{"model": "image classifier", "dataset": "fractals drawn by 1,000 iterated function systems, in grey", "train_examples": 147500, "image_size": 32, "crop_scale_min": 0.8, "horizontal_flip": false, "translate": 0.12, "targets": ["maps"], "num_classes": 4, "arch": "vit", "norm": "layernorm", "norm_position": "pre", "activation": "reglu", "head_dim": 64, "fused_qkv": false, "bias": "all", "qk_norm": false, "parallel_block": false, "inner_norm": false, "moe": "soft", "drop_path": 0.1, "num_experts": 16, "moe_every": 1, "expert_mlp_ratio": 0.5, "slots_per_expert": 2, "shared_expert": true, "patch_size": [2, 2], "layers": 14, "width": 160, "positions": "sincos", "pooling": "class_token", "label_smoothing": 0.1, "loss": "cross_entropy", "residual_init": "zero_last", "optimizer": "adamw", "lr": 0.0017, "beta1": 0.9, "beta2": 0.999, "eps": 1e-10, "gradient_noise": 0.3, "steps": 11700, "batch_size": 64, "epochs": 5.1, "lr_schedule": "cosine", "final_lr_fraction": 0.01, "warmup_steps": 580, "weight_decay": 0.1}
Rows from block 8 of a small image classifier, named by matrix and row number. Rows with one number within an expert belong to one neuron, the router's apart. Each number is 128 + 24 x the weight over its row's rms, rounded and kept within 0 to 255. All counts start at 0. Numbers have three digits each.
After each expert's rows are labels from the 100 images, of 14976, where the router gives the expert most weight on average: "strongest on" is what is common among them. Only what is clearly more common there than usual is listed. The data: fractals drawn by 1,000 iterated function systems, in grey.
# router: slot weights (model.blocks.8.mlp.router.weight, 32x160), inputs 80-159
# gate: expert gate (model.blocks.8.mlp.gate, 16x80x160), inputs 80-159
# up: expert up (model.blocks.8.mlp.up, 16x80x160), inputs 80-159
# down: expert down (model.blocks.8.mlp.down, 16x160x80, transposed), outputs 80-159

# expert 5
router.10:120096123160133138117145128166122151116103130127132138142112055150168134149153122127074091122148126114133097132127122131126085160092145154158115139110153154089127126117101100143161117145170133141127083114170094169106156159129128090110134104
router.11:137088143124144125142114140124141115132119131102130121164140172109142139128101124147119080165119131100102111167132128117130157159142089110147152175153143136129154086105112179129113175107133118104140133143133162121178139132100121078141100093
gate.4:132136154138113140110166163146098080113111111140161154083143066127154120154105097147120105121109094203071113123143133123104145124174147108104121165112134100134090099147119126129118100098124146172137118151128122145114142102087117130122167152
up.4:165088103134094143129143139116161096159108132114119128091082117105076139136179136119110133143138125127163125130140137129212166129086146122131172154101113130136104095146080156128160093121096139093166141125143112120180162117108176098133137147
down.4:149111167097113120128155153128120120125140136172094106150141095148150109138116145130125072100145124119168083135191121129145119121118132162091125138109136129102069191124131112121140162143152128107060154162113121136150115118146131146125125114
gate.5:115145141175137142100126105120150209135170103158174169148122108137073111096159121140137151140125133139149118152107114142093130073155133175135112116116103130105123138126108126149120109120104148123147150094118137135116129129138128106119129176
up.5:153122137100108067128133144150121144084147108175085128109137090140127128107145128141122118144137104134156130137162164116073118120132154119144103127113117146173120118079090155137163112154128120154159142139093135154086081129110104122068112113
down.5:142125192128150114115103153103121111098175101137108170101179149147118131088145104129133155153172128111084076134149153142088128153143137144171110147119127112158098117149109089110099111109126121118127115157155169121130107128110159107110111137
gate.6:110081146126110150122103207138114126124109108138132103105124056139109131124138116130114148126137103135160145100164073129153143109134147114136104156107103138147140137165103126146164146139133148134143112151146098107147160124135113163121172121
up.6:182147121134120146142144143127125134152115121164097121124113125094170115133152122130136121127119122100095121129155113171143076097128102134158155127095093132131140147119094145125132159120126136115105144106132165110137122126119153125103151087
down.6:113143128119087116112161172085100091122162118129125122142122114160136115177125123165138085099169151137119120155089189164096165126110127110142163138147109165151134108166139141133124129136161154125147116122106134178141108155129099147118132101
gate.7:145146135137111130114096152150146133112132111144161102117140122112110125161139175179112151111155077179125121150176142165127150171132159165175136122115119150117141157158135197092158130113088139102153125109140126109136115144139134112085161107
up.7:113114132131114119108135138114156182167149116124135164137140163147132179166137158148141108153114122150104184147101131180132121137113046146168116115130077176098117111168134085126122123129142145118127119136141153124087117093098147137103098185
down.7:101134118132121148134114135148100147171134113089145118090111141117124135139093132115139129125114137145119163168132117107102140136108186129112102118126133128121145087122109177089135125120118124098129115118154143087096110114155112121093095076
gate.8:139131172151158089148125128104137102135096146112134141137176125111169130143146140101160111128093148134094116136153107150149090168136126131146157119140148120130148154164175142119086137129141130149128164103114152118141106119124146084097133114
up.8:091154138130163117128125118091121088110128171118159097127080149134128132118137112155124177152092126169173097086115128150134135174133114193127144136174128125123119188131127137103130147128148158141107114128151117139147133128149117125144122138
down.8:165141126090113085124131110129111123087132127166109179122121118136111103148123130138122163079135126104115106112124150163121122082123117173102093177115168099072133152132145095148118116116135097133146145126101123151110102148151157077082097094
strongest on: sparse

# expert 7
router.14:188119132141103144121113105175133126111176102136112157145125159118111112106112117125105119129130090121119114098152105112109117174128140123148131143136164092096135150152131128140154122140168138122129138143137160153138112134114138123130139112
router.15:140119135122095109128117150101125145146107112095075141136110168139149141140144095123129156145150152095121085101113135111111151136143176128138124121098101140081115133141121120114159145149118083139101142163108146124121140146111145164094105149
gate.4:156121115114127172139134104164102124129152115111132131127069088126165147103141118118082127131122177120119111148106131147093129118116136151198146105101143117122146111128187158133086158121100134170154156142085109131131109128114111129126120159
up.4:120106110132088100096116138132160108122132151140146111186138121143109102114121092166074158169168127171099112119157127151152132132158135179125140140158122145085112138130131114142157132141158142137169089119125131131162107123150088133126138169
down.4:158140137153138154120125117130106137130144147114105107114133095121083105102149122154161171061140138089150137147149119093129102093167149103097151104143131128173151131116138087148090154131122100110142124134103155132134101114112131118112152133
gate.5:130149145129144117130121172086101137106127144091096177144133147097105130133168085136157104104098100122148130157125155129146122133113144116118103143135110121139097137108125148082102129132124164145094114151113132178137106126132112085135113087
up.5:149113162095143144155086114148124154114163155125177147126132072125107150120119111152129076148106139095135121129122122111114176123138142140122154124087121125086152114155148108126097098062121126138131154124118118100147110122131099123136134123
down.5:143134115134135166151119129102092126089065159096147158147084118087116113145135109126153118128112149108118085124122082103170150143137125150143113125105133112143109134107168146109129125095131149105107145118123109122124132171100108113069115174
gate.6:160145180114142117133120102082147129095089132130116097129185146115136116132125121118127116099098152121119109101133168153118133107113115121149120164144158130141128119123103158115167120108077086136157156129184104132151132153149130141154130168
up.6:117132147129122135095132105110120120096103140140099095121159100104156142151180150113107131091114132125111107089113109125115138149109109107089148125146105135125143161147157125110129121096043129151138109110117089123150137086139111076114134152
down.6:126117134115122155124099192154069132139157133135157135126126158111113120116159181121130106139121179123086130125100169148143141112146107141097132131131148126099104098140133077115123105143126123152134137140125111121155121133173079126112149089
gate.7:123154140154135129092108150145155094117083151076125113118182193130144086079098163110147135132164083161139120115156095105124144140117079125139119098122150134110144094093133095124109154129123154129107140121146168107139149110089116134146112137
up.7:115180144077141121106129110140135169115142129126145140083102104143127109110121155131118113119146135117127155080124139114121135153151131148071148061147095155129146114142127095110134142115113166105134113153108151142134136104105163125140118161
down.7:154138117098159123106129132100158092124118115090112129130139107135161138137133119149137137102161155127122071175140126116126162091136152149111130131137171081130111149147142140085108140166145130123134103153161162119129138164136130143112107151
gate.8:142106100136062152107080164127161141164126132165093140084115151141141126130086115136174122125155157110107152161135109154126114147161103118147165152133120075167111137137116129163151120140113165122149154141151110112108110098127100154149123153
up.8:146120121149125123124149087114110126109153130133090136171152112133082117123127140124109154117121177124142153125158157105131138073126138122129139140096133121170162083137144154166160094104122143112103144129143069179083134129144163118133134128
down.8:114134120136176120157127123117103132069165129171113122110107158133161149127125099122119129107120122094130113119161137110173165127099113110112145169107150162128119160112167124092127137118121097137128121076138100133084120143157120142128136164
strongest on: dark on light

# expert 0
router.0:068137101135134094105148156154123153111101126127157149133121133068090096129129141167142121086138094110136157111122126097106094107109113165142102141139177101107089109093123150160147081112136119104146131133131104160098091112134125136113120157
router.1:124093119102139143110173153112110154098128152181135136110129113129087125104148122096098182088171102151113115102119125124142115120095113162133113103119167119175174146137119149139124122120121129121126125144156119161110111157136130144117178148
gate.4:120129163151126148084117094122112147092155097092136097102100117113075115173150143144142108160144129093129127124113100139175144125148128115162136070118127135108099124193175112160200188127085124139137129127148123137128111123098140124139156138
up.4:127158150159097107155147133131119141138151074132098151178140142134105125128117098131110150125110102131074131161138146124130088155105200143165123164109125170114105130113094116137107162140132123137076150094126151128103134130102093154127078096
down.4:111133120158191128138105174107156169115157146105066130115100143172128142124125136123101156113096123144111150143149130116129114088088147149099101124125180144160094128110152065137088103121163115110107133142139127127121093139120108128166140088
gate.5:118105137117122121125148129112156154132122113112157131118096118166131176143110145099146152126144165145121132153142134146184140126111132154134142136139162142128060156134111102132132124152170152108083115126160110100125118176139131138101120097
up.5:149134110158142147117108157174114124118155140111099178133112110091148116142116156179139132129131137104125113116161110115075074124141185147117123181138117080077158119145086120159120116080105106122159136136079103069118134129112134121092103110
down.5:093142109093135088169175111127160141142144165120105174139135144085121115091121124103149138102108141146149113111121151139097083124091119161125121161101087134124150111113102121149169144127150161156113109147105157114156113138124139141080104122
gate.6:150097150099082121119115108100108121144145136112136108068097114109142139109128100164089108135125113133149168117165134139164146151101124138119123126113114097147143119137180147115139149149120124171137124126124139143129144075113143133152146100
up.6:111140129163106114159109159168143108127059095131099111163113188123176111119163116113129108106109108151095137111122096124133080133159120154155185130120141097148136129116156128119114123152139098120132174117120106133112155105134109093140109139
down.6:150106127123105112123111138126156136122059112125119112119124144117093140103161176155115120136148136148135124100121098072104118126125102128111132109124150129128129135128107182141134099144162131118189105116189157131123142108073156125139117092
gate.7:116127138115163141136125108150143145138149099142120133108085162142106118138096109148129118098137113110096108126153128174123147135127147149146134058160143125154149159134170136132146143151147126111143154120145158166140156135124141049101086109
up.7:137111194126134144128146108103147133107119110165135116119142116110173122138097083142110139099125129100172139162124122173111168117121125146165176107100133116112124115147089128101121119071142208136144164111144134139089140128129110114154117144
down.7:085134116126139158135122123146138123167125125134157121140156143115126081103124109167114126116090086156184142109130124158132106109120119094110133120140177165127091102072134131165096091158140144104172123151161140138107139095159137103114087099
gate.8:087157109148153136138114118134157109107113151103132124162158141105134174116098134106105116123112173134155185145127108133114150158120132128104153113107107098151150159116142114115125093133141162143130087124136087146128134105154160157121132128
up.8:158145110121145098155109091129167140092102083102122116138100103122117133159126165164139124134112094152128116106150115116109145117153136164133185109138176122134140081107147153113162152163104142141092118142142093121151142118104118090093136162
down.8:124131100120152173134116151128122134116130135069157196121122141124125136130087123150083107147171108119130131106135170092179150114155137107118152080144093122094149138188152124130103182149087123097125092155106113085090125109123123118143113148
strongest on: dark on light

# expert 3
router.6:154134091122059116178134125107071104101121166134186159162141131117114106140090147119108163143145109132125108151136114155090133189142139153165162120135109131116141141093129149110127132112119113155133130142151135132134128119119116137142138097
router.7:130093119129124116117093122154063146158106128183106115147122130150130150151076122117101085090110143121122112090153134131165083116133164156135133115113084143094140150090124093112121144151127124115093116138166172150134133118109144136144106143
gate.0:141119141076120100151155118112126152154117112102167161117151078136124092132162080156123104135143115138124139153156150117140137133125134119094112161120124099145114124113131127092133132146155112138137123121139148110138132100097112159155091075
up.0:117145156104137122130115120084140140134122164125112090111107125113139115153139123121153168130168158113143108123133098133110128102129111135118140147145145127180144117158142147159130130159125145125103161125128124165086133133118180127087111113
down.0:123151120154159131105161181132144093124142148093157122096115166154140129151145122131116065129151129106099121133112105124116167135111138196132143137119133120118126117143119139134089117115115148163150092119107168126146124142127143126107114150
gate.1:152110123143134150094138077134128109142106136093117134117150152119135143135124127134096130131122157152144118138138102084086146135124114114097140147143122120149106100172138114130117177157065098136126143135109109108109075135133132171137169158
up.1:104175132141145162146089099102092193127103108095136129128134144150130135128155122157093090128111116164110128114171129107138133125151109127142137124123103120115146120105138135146142133095155097126108116123152149124143118166123112137145128123
down.1:145102152088172117120126149136142094096149130149138134151137148123126117148107109154087133121082082108102141168121107110151153190146152111120137108127122138078170119118132125137107146136172140091157104130120097140136135141135113149130135134
gate.2:111152134112103170102130155069158131074138140159136131153139142139131131126101125195144136116136095136095147092127132135122161111149135118132103125118121127179127158093110119139120150087170121149109161111108118168128181128137098108100107100
up.2:154162129111134095116127090118145161146133138174172148118127145119109113156106135104143138157163130111103074110129126123144136132109118107126090105180118099111090118142134081138118091176139146099182117153140114170142131136112161123134122131
down.2:117155146107152128108128112142114090160106105087100146117177098119108128153131106159120101149175073107158106103194135128130112145086147153113107158090096123144153126152123115140108145117093120094124116120128130093132112110149111190165106140
gate.3:123176171137169107096163106119108087162154140143078129136105145113137121142109153149115116088142123098145108123140119105102152166137116134143152116127138130150080130107163177145101115105111118083143143103108139146125097130097151118141127100
up.3:127166121177088175138141122128111102115080147148156167110120168140099147119129147103153128133113130143170101138110116177137170122104127146122097144141115154132165124115135145121095114141137127163145150132154139099136147100166199102126165128
down.3:133116147085107149135157128121165119150108124147107142136108142149166127129128153158128102154137114150171143152097147125153119117176104159146151085151091086128122119128123125092093126147143120069172129127123163132141161144166146163097162098
gate.4:145138135105119147143143160146137108144097125144099139159115125144125125091115138135104137130095158123132100091100129125123130159144134075128155099133134139121164129133129138113128167173144161145098130107117117111154089165136083097106153121
up.4:109129134133107119156132122122123131113099151091132116177126149089134132120128147166146168132113117174150155141142136083161129130152097161102148132071102126157136098135122138141130131091145106105124148182106157109107130120112125125142100107
down.4:118138123117133153140106148110151113133167124111108097102086130171148152112142137114138107118111116113139122145176096135129131098116117106125149177098090117077133117108121141145150138144184145093106132132106088099103106158145086131141138153
strongest on: two maps; sparse

# expert 10
router.20:166124157114132145123187136154106140134132126134095056150137150139148139130132080103112094116116116136156168122143151136124119147082129119102136134134106122158135126142149163136117176132101107106137096142098126161095108127138126122120150146
router.21:110122139104093171125156113156118104146143133106125103134108171120110124135149146110152108083111129191122139099160174151122121147106138140078113185134118145139093097114145144137166130147105150129135137119104143124122144077131140130108140166
gate.4:122150170137145108149131165109155159131095155132134107107142162116160172106129128102141123113090143142063158109146156104147099159155125140105123168114133152133163159124156127114139106113128132104136088125139116129119136103174153121153145151
up.4:150108145099118145125158112123089104077134117144053115160150165103128106110103176170126132131104095145132115146151177160113121122152132086141111055139113132109135134097134137105096108136094139119124096138140116099121109120139092137120157123
down.4:128143086173173100105126152114093169156112120105142128134132117104132156116110116162059131118153122143087090170128151110108122154166147109096165118110116132146142143088126129157113113103130120145112103147081123139149089119141118157140091104
gate.5:101166111130159117157142156159118151086117112182164134173122119143163137142128125129155152110119128118116126132116163160126093138111154102094162127126088125124145106112143109144109089125149175092146142133116112142141137108125180147107146107
up.5:122113133139116100146125099103139125141147105107161097116135125200121122160142127114150127135142163145115116102127138093156115153128126119147123147105144109134126131127148135126134068125148152117119116107076161095089110145180184166138138091
down.5:121120065124149133112123145098159103121091135135137113101119121123116124144078126135132090142136131126091133110111162143122103119110104099085151145145138096142096166133159128081123113136095087100111131106115148109124161137073111092117123155
gate.6:143141149093162158145144131117178143145151139104122120110191131089123111149098160130128154157116121116102126104118129167114095129079123123150094077138098149154149110133113144090146143160121185121160086141118157112129118161154097150117117092
up.6:162161152176107114145133094136137133137144198129106110143116144109142083118123121127141166104155112139105133132158144127108122118159118152124137135126123083138135134128141122135123094075131086124145093151130178140113121119134138141091130120
down.6:145123148113154185138165088125087118120171107141134165121139134147130139138063138109141098131134133067150099136132148127143127139148158157090131164151155094133125147102149083114139163140131129159114133163112145147119145156156108133118098111
gate.7:129124086118112094096117133128156133114133104107085124141097120102147115129122144136100171096135099100153139154156132137099113153152117153131147152134118118120142112154123101103126115137130193134110100082150127066149130109119128145143098135
up.7:111096139144124173128104149115143086165125114110157090116146166135137136109141109112169156114140097125101103118136093134154136086111105092087093175078137092111154145108171113107136160106114148123132148102143114099138098149118131140131134124
down.7:098095121110137094097109118168122108118092144122114136135099175106134103132161111091155148074079122164137127090150110117111154140118102098146110137104118103121086140135155149139104196128137118118157139096079095162116102136146096137095152127
gate.8:101126086100110116159123159092148144109108129111136150119153148125157119142096149071100122159155111155117142107139082166131127132126145147126097127139135140134087105136149112113115082118183150085146130092092124084117146124117118120170136126
up.8:109131090129070116103087101195141086116141153125129146130101143115141137134120165078149114119104126097125123175121104133144136147118147098132137122124151111164157130123124110115097104083098097145145181116135145130122098162118102136148118120
down.8:122132120126171111125157102158121131138094102172128137134146091112178122096126120145107138148152131163157129122122172136094134131168167121121125132109146150122126128130132162158130149122149115109126131145151083115129145135094150153105148130
strongest on: dark on light; dense

# expert 13
router.26:124134139133128112133084138135107091119125161092112169127132128126127098128099121071149120062113152121120146105110133069092109140095132124123154109143123116126092114157111151136118132088142101140127099120131133130112122113124130145113115164
router.27:136100164172126153132140166157084139129086158120141110136118126143149121145111116102134142161139173135115129124155135128113159133106109132128143100091157143129106067107137105134113130080172153090138126137117081163120101116088127063112148107
gate.4:157124135102105127122179137134118116140176154097114097090141135126152164187121109147126088116153160096121159125117142134121075087097133160170122117154102124121104161101103097193169141170179124155088141149160138106094102104126138112133160111
up.4:181122142177149125095151183098146096144127132103139096095176163074117110138152079140130091118126102124132120163129147144141125110146126140109112117075081161105142109144156105096142143138123127134147103119130102138112159113128147142168117133
down.4:170128154142145105164132151098120143138117177156083123083134127149153154150180113119123129122141115132118100095106108118152160145117107135159127105091128121127175086145148173123115171124124126142102122167139124110134130117116099084159129140
gate.5:109131123091113152103142129137037147128107138124131148141117120135142117138109140160092117130147121123110097163104117136126157143129155154083185130150102137157124164124109081123145105076128089136116130118108141114155125149127118123092129163
up.5:077143163147136100168099127160139090103133108129092105105111142126148088163112114146138138171117134148155127092120121142118125153122146138134187155148109089122129148130160158140164133063112121116118118105115111084133118166172152120183139133
down.5:128153131115101119138157126132133127169120114114147181145063140109115119129119101132175143162133125134144108100091133105115166118128139135114144168131154147132162159196074095191086132127151118133092133096126127124154163132140113101109155153
gate.6:140141155126105073109151185114123081103144138117106084161165118106123098153118086096114138131100119116084153166131105132098128123122166149126116110157142160128099140139122109157152155144136148158138139133128071122130127136156134133082145116
up.6:101117117123111102119163187119116105123140174160124147114118134094109146168132134122073115094126077128114084117106142138115163095145112103136090097166142138110115085120182143145117133135122161147151162116119143142124107114111186128118146113
down.6:114124144095151105154116152123133170107157057218115150172110097147116084181101139105169149119104105115138141120101103141117109112127111139117118197156130123142117167168124124077094108144105123158119119152128140072122167143139138113099144105
gate.7:122100133120106099113133094136063134120102110136138152114122108125121140172110120161164073096120074118101126135131139109139125095151123124108140140154137116165162145115168134156104093110108148117125184150124164097145125133127166172126141103
up.7:158117120111080133195102104113111111137155131117146106105142102175164158104149102101170122103151125181179165142139132111170116138103110118159099068166118098116118143123130134109168111114164132131111103146130124152098133159141131114136101110
down.7:076102155165127138129124151168174152115144125112123137116146142111135073152139160143115147128161104125177166137146127106115141178140119163090131083152114153144128098153097141103098168097109108151165162168153112153147115155164162153102127109
gate.8:156163155121114136131081122132146130146196112097141122076143129140080096160092114115140098167149130086105151097127085125110124114143131102108100118124146144106137093088130136121128109134139111181119099154149105080138110075136090104083154165
up.8:113106121139082120140178135152137125146108128163160134150164161148102141134129120145101107160144149163131108127114136150093147106079107133103123137132131104173132093125155151145129142136106152124106140133099149154124138137098120116173146111
down.8:135153112158132090130163121102120120129149123116153077115177121100131120136151114127101136122127143143098135122168112174107151114115101111079115103122123106112121102128126128148134123124158142133141123121105108114121142149090078098106119168
strongest on: dark on light; sparse; two maps

# expert 11
router.22:149109121134090138119127145088115114146111136131109063146097093138140130143134107093128089124154112121123151125153134174132149137099124106176110103080162118137130130108107133156157099139180118124124154119155099068144146070088141102092112140
router.23:145123105127121144098139107104135086158069134121128135119087156118141145157154116140160111105168089140126122081119147120128183105129094128104119171141128138091113134109126126143146131118158097140141143147121149121131124115173168135130147107
gate.4:133115163114135118109109139127127135120199154116140115140146083097134096136116133098129132101170136167117103082105127180137118115115136090152168123128148110121138114157100128103130105151131160091118126138128100117161098156086120080132090134
up.4:139124143065139192080133137158142149133134109139143142174108175134119129136110118116139115127139147172109130159153143095135127106144123103122128091167107137117162127116140115170143136131129113148090102094124117129138130118138146129137175109
down.4:176129143103148127147114130078107120118139108089180154147185098161117143162141130141112096076100152125151131091083137110093124117134129104114115105163117169126139095139138165146137147156138130106143113116116182130112114134116111121145115120
gate.5:156138115094140138130131125139108176121140112088088139160109149101118099128146118109130096117138049153158143095167104142160120123160101123114185097122140138114161142074126121127120136123101094114118101137070132103113102071135090142166118150
up.5:141105165110139107153170167125109118134202162115078123113130116114129164100113157167143108155133104066123107103109156140127131126105108124128161126111122143136138146131138129176163173145128069104102189138114150132151131161112124082135156172
down.5:150152144140127120098103159083112104122136181146155112151118123137122122141110107113138098116151147097178103140119119130104194161121160156169105174150085157180106144108147111141136137132121103122148160144134093089141144131152064117159137147
gate.6:119123132121133104140114143140131117099182137104132144134122161125158122129141136112107120138150129128112150105092139082139103106168132129120105093119123159114117091103091170121140158192158187109132150115162128133087132185095114164156094107
up.6:151151122153078150113138130141145098170115089150130110125118097111119125145147114148148140113135131174105124119103105117093146159085167110109125164108114132112145120133143130159097121132143131129155099130137127168132161151139174107053075144
down.6:099168142145110147150141129150149136108131094143115116135145142087171140114157096096128194132129105111128110111122130133176165132149137122123161085146140121127088119105137090121146142106124095152162097131174156118145145152101134119118103080
gate.7:141146114125117138145115101080144142121103089163090127104081175164123182156167106146131145136099108090133128098094102136102127122086113137126120126113165190168130110119121130117091142154097101067112100137145120102168082131108138106139126147
up.7:136113136137112152129132132116106138127166142111130151149133194153114173107155129133133173126143133124109123123146152134169115147109111094058150148111114124149158148105100113137114079103145100125098099102103135110116148132139109118141115144
down.7:077133136141138087135137174154139127172145124123094120194155165180133122146109085133140186130123180172127117132136127115141127109116155109132110134089094130145115115115078087121117143140127105123166133091173130141128103158137106119150117195
gate.8:145139138133152131138118139173167137124119161124172136158168111107108103091077120142134127129114133140115105141121117113125176127153140152162064099130132131134102133131144074125096100116125122128192169108145128119124104127114134069172149141
up.8:138141135179156149130125135129134073151130102123128123155084120113109114108136102054162086112097116147107165140109095143210157109124141129150118122128105133147100126129139096102149134139106126123103144126106130129113134136127155142141126146
down.8:096150135147089142116136170188141167112113175122087175107114157164103100144110100149152123124112160091097139131148112147147106156106097130168134149121176098143152157121098112115123100079095144143130143085129116123142131130135120123091087151
strongest on: sparse; dark on light; two maps

# expert 1
router.2:142085143125078117147158150137083136130114135140098128064128092120093087107114100118124118141145131149137147126126079093121122110136140082082134093164112100146156121129162138110102110125096146083161113107125119107157101110156117114110158147
router.3:128136097100091177126110131142128151134133078155101163156143126114134091114141180140126119085131088159150098133114131128158157113141155130155106108135146139146161141155166110141100094083147146136106104181143068119124124121119159140142148132
gate.4:190128110136100099162136147136134118152140135172155144124133144141166123178140125156115113160146146138118124069159086129113087130128088152174115153146080145100116151158127136137124118167154142153081169117105132154082111067110093127105115156
up.4:127111167137104102145095130128132093113103099156131121119086098152086133125134149116176159102182113109141096150139115158128113118149136128172118122149114076143129136144121156129131087134120149125087168130140135122136130114118103179106123126
down.4:132166154132164106147136108146140088146118106120136079135141123128145127110147086157096106121154149130119107131116119138123126150186066157159150159089149150154088105136096129124149163151145164117132120138106134116101136101127130143110099117
gate.5:147109123168100109115115089126125169116120128136126069087080113136117107092148135127131136140172142125183108160138096132115109150110126169120114132135115125102091100148147132047114148096063165104163130138116156141168148131134138154114141143
up.5:167108140080139187118101173082089114159155129149104121138100157118119170111126099109121142160142134096085145117125111188127104098102115100132117126094117137114131128137128178130145136124113113170136137107112130120125107127120118181120103145
down.5:154139170096115111105154095135155119172135120094131125134102136165148160143126132142093120142092114170133109112137087164120142106149127139113161131126141154089171149099108098136101109128155124103094103138129105155126176186113099129130123175
gate.6:132128075136117133181135126154109160111116125148175147139149112096168126128132135129187133110112164073103068136144161120123110121107120142116127134122133111107155102113136131162073127135147133163100130086113123178180169124184132148108134150
up.6:095127115142117113139161156119131152115069116106130118110140154108136146141133158101174128155178143095124148118105128125130122147135127139092122139128068110147127128115128131124156159159117165087147146125135161101112158110130114085144128160
down.6:143091124140120156114115175095120111146125137100165125114153124146155148134119151135140119089154162137145126115131068129076162091128176126160105140089107118110121091133122152143116079110198150132125109090169101119101151141140098116125123127
gate.7:153095171140097101159143188089102101150115102135146141137141139144111116121129167116138129105110141115119115105133117184109102131164118134114097122140125173091145159157160105096069129103174116138141093140165137111122142132120167177078107125
up.7:114109090116104126105110136200160116096149143131128097111143122139104123127154118223147119130146118132093139094148130127147076150152125117129126119131127146142111129128139099128128079104133099105164159084145094130152137139118130170115115090
down.7:141113105099152115106115125150122174154134118130150158120185128171114156090122122094084106116152136127129114127138112116105126161142125102099126067145124141159086101126161096175122107108134136133145141126138165106108079107157143109131126123
gate.8:105113128092086108142138123129094160157130126170133115162134177150120133125124141124146109144125150142112153131164124109144127112123122126161086153120192100119142114122157121096171133141137126170144169175122138149115126091128095132121156136
up.8:192143140104151145141130105111132103154128111148163106111163126165173109098171120173127112166147145086175154137140100128148124142106140115121097136154118118150126085096129120143125117163189142099119129085154113136163138121111132152132140100
down.8:107131145097157089164107116107120176119074153093158117136167149133087128128159144142110115123105158135120106159167132125148140163150159136133084096135147135148103142087099143166171149146107139101130098159152137109084148134097125161136120124
strongest on: dark on light